{"model": "contrastive image-text model", "loss": "softmax", "encoder_norm": "batchnorm", "encoder_activation": "relu", "encoder_depths": [2, 4, 2], "encoder_stem": "single", "text_encoder_norm": "rmsnorm", "text_encoder_norm_position": "pre", "text_encoder_activation": "gelu", "optimizer": "muon", "learning_rate": 0.0056, "adamw_lr_other_params": 0.0026, "gradient_noise": 0.1, "epochs": 22.8}
Rows from block 4 of the image encoder of a small contrastive image-text model, named by matrix and row number. Rows with one number belong to one channel. Each number is 128 + 24 x the weight over its row's rms, rounded and kept within 0 to 255. All counts start at 0.
After each channel's rows are labels from the 100 images, of 14848, where the channel reaches its highest value: "patch colour" is the nearest of a few named colours to the mean colour under the peak; "strongest on" is what is common among them. Only what is clearly more common there than usual is listed. The data: made-up ball-and-stick molecule models.
# c3: 3x3 conv (encoder.blocks.4.c3.weight, 96x96x3x3, each kernel summed), inputs 0-95
# c1: pointwise conv (encoder.blocks.4.c1.weight, 96x96x1x1), inputs 0-95

c3.46 [ 92 105 118 131 135 139  90 132 152 158 127 167 157 154  70 141 137 149 113 114 115 115 116 111 111 129 145 124 136 116 150 125 102 124 107 124  92 145 113 102 133 119 145 155  90 147  92 141  72 138 151 107 138 134 101 130 183 121  94 188 122 104 141 120 112 144 126 143 135 146 120  77 133 142 121 153 116 128 112 158 135 133 133 136  82 105  94 185 185 133 160 131 137  90 125 140]
c1.46 [ 98 127 120 120 119 142 150 156 132 134 144 138 117 130  75 140 123  90 149 138 112 103 128 126  96 126 146 103  88 137 144 118  89 127 110 114 125  98 160 125 143 106 146  94 122 131  10 155 121 126 130 129 114 129 110 152  87 113 119 139 118 113  75 120 108 143 123 137 107 161 138 110 164 140 134 105 154 105 150 106 144 134  86 102 107 141 136 148 160 109 155 142 124 167 108 117]
patch colour: brown
strongest on: balls: twelve

c3.89 [121 131 126 142 191 143 135 125 112 105 132  89 135 177 107 114 120 112 116 137  89  78  97 107 124 145 118 121  99  89 111 138 117 164 142 158 126 176 119 167 104 137 117 108 137 135 119 135 151  92 140 135 122 134 106 136 165 157 134 154 104  99 112 140 135 167 141 118 115 111 158 137  96 154 112  61 134 105 114 126 130 124 123 118 150 134 132 106 119  47 141 142 169 154 133 125]
c1.89 [159 105 117 128  89 114 124  81  96 140 130 168 146 111 132 177 129 128 115 146 176 130 129 121 138 122 142 129 132 139 158 146 147 117 122 113 143  75 132  84 116 160 138 132 138 129 121 141 112 158 133 143 154 109 185 127 131 119 110 127 131 123 153 130 131 133  88 126 112 118  93 140 101 127 102 171 119 163 148 136  58 116 141  85 121 127  94 134 128  53  90 122 140 112 159 130]
patch colour: grey; brown
strongest on: balls and sticks; balls: twelve

c3.4 [ 91 117 108 140  29 129 153 147 123 111 129 197 114 148  97 137 109 133 122 138  98 164 133 126 145 144  97 138 130  91 141  91 117 144 144 138 136 129 126 136 124  76 101  95 123 134 151 136 142 125 129  50 114 136 105 134 141 149 135 113 137 127 113 125 155 146 122 130 117 170  77 127  78 113 129 116 113 125 130 137 162 148 145 142  93 126 123 153 126 148 125 115 131 107 138 110]
c1.4 [ 81 149 118 142  82 150 127 160 140 131 122 163 109 136 129  85 108 143 128  95  89 159 128 127 126 155  97 137  80 112  70 134  96 145 129 111 125 145 115 102 118 140 131  82 130 132 126 142 136 120 135 136 121 103  69 118 109 139 134 133 133 116 133 140 140 105 135 106 140 176 124 126 135 113 117  80 127 149 134 156 163 172 141 118  79 135  94 163  94 117 113 143 127  70 130  90]
patch colour: brown; grey
strongest on: small balls on sticks; balls: twelve

c3.19 [108 168 122 162 125  87 125 135 173 147  89 140 157 173 102 100 164 105 124  93 148 127  86 116 144 118 132 128 152 156 145 104 126 152 188 138 114  64 119 122 121 130 135 131 124 152  96 118 140 144 148 168 137 115  97 158 121 159 127 137 143 150 167 159 123 110  86 119 151 140 131 148 122 162 139 143 159 138 106  98 120 124 151 162  82 144 105 130 105 138  95 138 146 151 129 142]
c1.19 [111 125 125 113 129 109 128 141  98 103 108 105 173 142 144 147 114  88  83  43 129  89 131 111 160 116 111 121 146 121 102 161 151 103 101 149  91 157 115 147 112 132  92 104 128 143 146 135 134 138  90  96  66 131 134 126 124 122 135 133 137 122 102 118 114 129 143 107 110  83 122 171 140 117 164  88 126  78 139 107 106 131 107 152 145  98 127 118 146 124 153 127 125  85 141 122]
patch colour: brown
strongest on: yellow ball; balls: twelve; balls: eleven

c3.43 [126 118 164 126  71 147  96  85 107 160 119 133  82  91 109 118  86  94 123 121 135 136 121  79 136 104 146 144  92 137 119 130 135 114 120 120 150 136 121 131 133 129 121  71 122 113 131 116 106 137 115 117 146 134 125 110 164  97 187 175 129 123 143 108  98 122 118 129  80 125 108 162 130 140 107 149 109 123 125  46 107 106 142 152 172 117 138 133 132  98 108 114 127 129 107 126]
c1.43 [139 131 148 136  48 111 126 117 114 102 133 127 110 111 115 120 127 143 132 134  92 161 121  93 155 126 133 115  88 122 141 130 136 121  99 122 121 125 114  88 128 133  87   0 141 133 117 135  99 130 109  96 126 114 134 133 104 143 136 149 148 140 139 153  84  92 111 130  97 136  99 131 130 133 142 127 132 158 102  93 104 116 149 134 142 128 131 101 144 141 147 106 124 111 128 124]
patch colour: grey
strongest on: green ball

c3.65 [121 121 120  96 142 156 138 187 130 126  84 156 142 104 137 123 118 143  89  97 113 119 132 213 153 125 106 156 124  94  87 119 139 118 125 126 110 173 108 132 146 114 140  96 144 101 152 144 142 123 113 113 154  87 130 143 104 150 133  53 154 162 100 103 100 122 145 109 103 147 137 154 126 126 152 162 147 132 124 148 136 137 144 119 146  90 107 124 147 129 137 136 145  95 135 153]
c1.65 [119 104 117 124 167 106 141 145 130 142 120 123 167 105  92 145 125 143 105  96 129 133 113 122 123 116 105 165  91 102 154 144  89 108 141 150 125 190  81 116 146 135 124 165 124 107 154 131 113 136 118 126  97 102 146 121 127 109 126 141 125 137 123 111 157  26 168 119 117 147 149 136 148 133 109 128 106 121 136 180 120 102 148 131 146 123 141 157 170 134 114 155 175 137 107 117]
patch colour: brown
strongest on: blue ball; balls: twelve

c3.15 [111  94 123 166 132 116 119 104 125 128 164 148 157 161  98  48 104 138 151 100 114 128 137 129 166 109  99  96 154 119 138 106 128 114 154 161 119 102 118 157 129 158 132 154 104 109 155 126 106 103 114 111 140  96 164 144 120 154 117 109 115 102 172 137  86 135 146 146 103 137 134 135 105 129 173 188 109 125 146 124 110 103 111  73 106 116 122 127 161 134 130 110 155 153 132 122]
c1.15 [114  98 113  89  60 130 138 123 137 112 121 135 135 174 112   0  61 104 134 131 143 131 106 126 151 129 145 108 118 132 145  96 118 133 141 144 129 115 111 145 141 124 138 105 126 140 135 115 129 109  84  92 111 131 164 140 120 170 133 103 122 136 122 113 147 118 126 106 153 133 138 113 129 123 132 133 104 106 141 112 141 139 129 104 102 112 124 120 163 149 128 136 132 115 125 101]
patch colour: brown; grey
strongest on: yellow ball; balls: twelve

c3.60 [140  37 104  96 128 143 147  93 148 118 112 146 112 156 106 131 115 190 127 135  77 127  97 160 148 162 129 124 159 115 107 126 119 118  67 160 111 143 116  74 116 136 107 159 123 127 142 149 118  99 149  92 131 131 144 142 149 107 112 127 116 148 131 129 146  97 130 133 131 115 135 138 123 149 109 118 118 128 143 121  87 115 138 153 113 106 141  97 110 146  94  96 107  94 142 166]
c1.60 [142  55  88 133 122 152 124 132 118 125 111 139 124 162 135 125 158 155 164 144 100 128 139 156 143 144 126 134 146 153 132 138  89 121  67 193 114 134 122 135 135 124 130 118 119 100  99 113 127 146 153  99 164 102 143 128 138 134 141 111  47 155 120 149 192 135 153 130 100 155 139 128 131 150 115 128 161 140 129 155 146 108 111 123 127 113 132 103 159 106 123 100 121 124  93 153]
patch colour: brown; red
strongest on: branched; balls and sticks; balls: eleven; balls: twelve

c3.59 [104 171 126 151 131 128 136 100 124 133 119 138  87 122 102 122 140 156 115 114 134 149 169 147 133 128 159 166 106 140 128 119  80 129 122 138 116 103 122 105  88 138 148 152 102 164 137 122 160  65 135 130 135 143  73 119 112 162 136  83 135  90 134  98 131 124  85  98 127 150 118  78 139 102 129 111 121 167  91 155 134 123 109 110  85  88 120 112 109 128 104 136  95 142  89 141]
c1.59 [ 77 139 145 116 128 121 139 139 150 110 162 152 117 123 129  74 125 147 124  80 113 154 140 138 155 124 146 145 139 135 140 106  83 111 177 153  85 113  99 135 153 167 150 115 133 146 124 133 184 147 117 102 100 136 106 138  89 179 149  36 116 154 116 126 116 124 129 137 112 186 140 104 131 148 114 105 145 131 122 137 112 130 139 130 127 149 114  95 130 123 124 152 123 119 129 129]
patch colour: brown
strongest on: balls: twelve; balls: eleven

c3.84 [118 118 138 123 125 186 143 119  89 134 107 142 136 116  96 108 135 128 117  56 122  99 103 190 154 175 162 171 120 131 122 126 135 119 130 134 121 126 144 139 126 150 142 135 126 145 163 170 146 148 104 123 101 126 106 155 132 205 132 141 136 117 166  97 135 124 131 147 114 125 104  99  97 106 144  77 144 128 165 139 115 135 143 104  80 112 108 135 156 150 118 135 109 116 127 145]
c1.84 [119 144 138 129 117 152 159 126  89 128 135 105 148 160 120 119 121  84  97  92 109 125  88 139 116 135 142 145 117 131 119 143 135 124 133 142 101 165  86 135  97  98 107 125 128 136 147 162  98 126 122 108 109 145 101 139 150 135 120 129 145  93 120 105 102 128 127 130 108  61 130 141 108 104 117 110 103  80 134  75 131 139 133 125  19 130 132 150 121 104 117 103 136 111 163 118]
patch colour: grey
strongest on: balls: twelve

c3.41 [100 152 116  87 142 130 103 125 134 132 119 136 126 144 115 114 124 153 113 109 124 143 142 133 149  40  84 132 136 126 130 129 107 139 129 140 114  91 117 154 104  86 132 126 140 119 128 106  21 152 146 127 123 135 103 110 137 125 161 146  83 156 117 142 133 131 125 134  32 139 109 129 108 135 155 131 109 142 139 155 129 124 128 137 100 139 131 152 121 115 115 129 134 129 137 116]
c1.41 [123 122 124 104 163 116  86 133 155 116 130 116 138 114 126 136 149 130 110 137 115 147 161 139 145  75 129 128 111 126 129 131 130 130 126 134 120 126 132 100 133   2 135 117  96 109 177 109  84 135  95 124  91 145 101 107 121 104 137 125 124 144 137 167 120 139 130 140  86 120 106 162  98 142 121 125 120 106  98  84 104 137 128 137 139 153  93 142 121 124 129  98  90 102 135 116]
patch colour: brown
strongest on: balls: twelve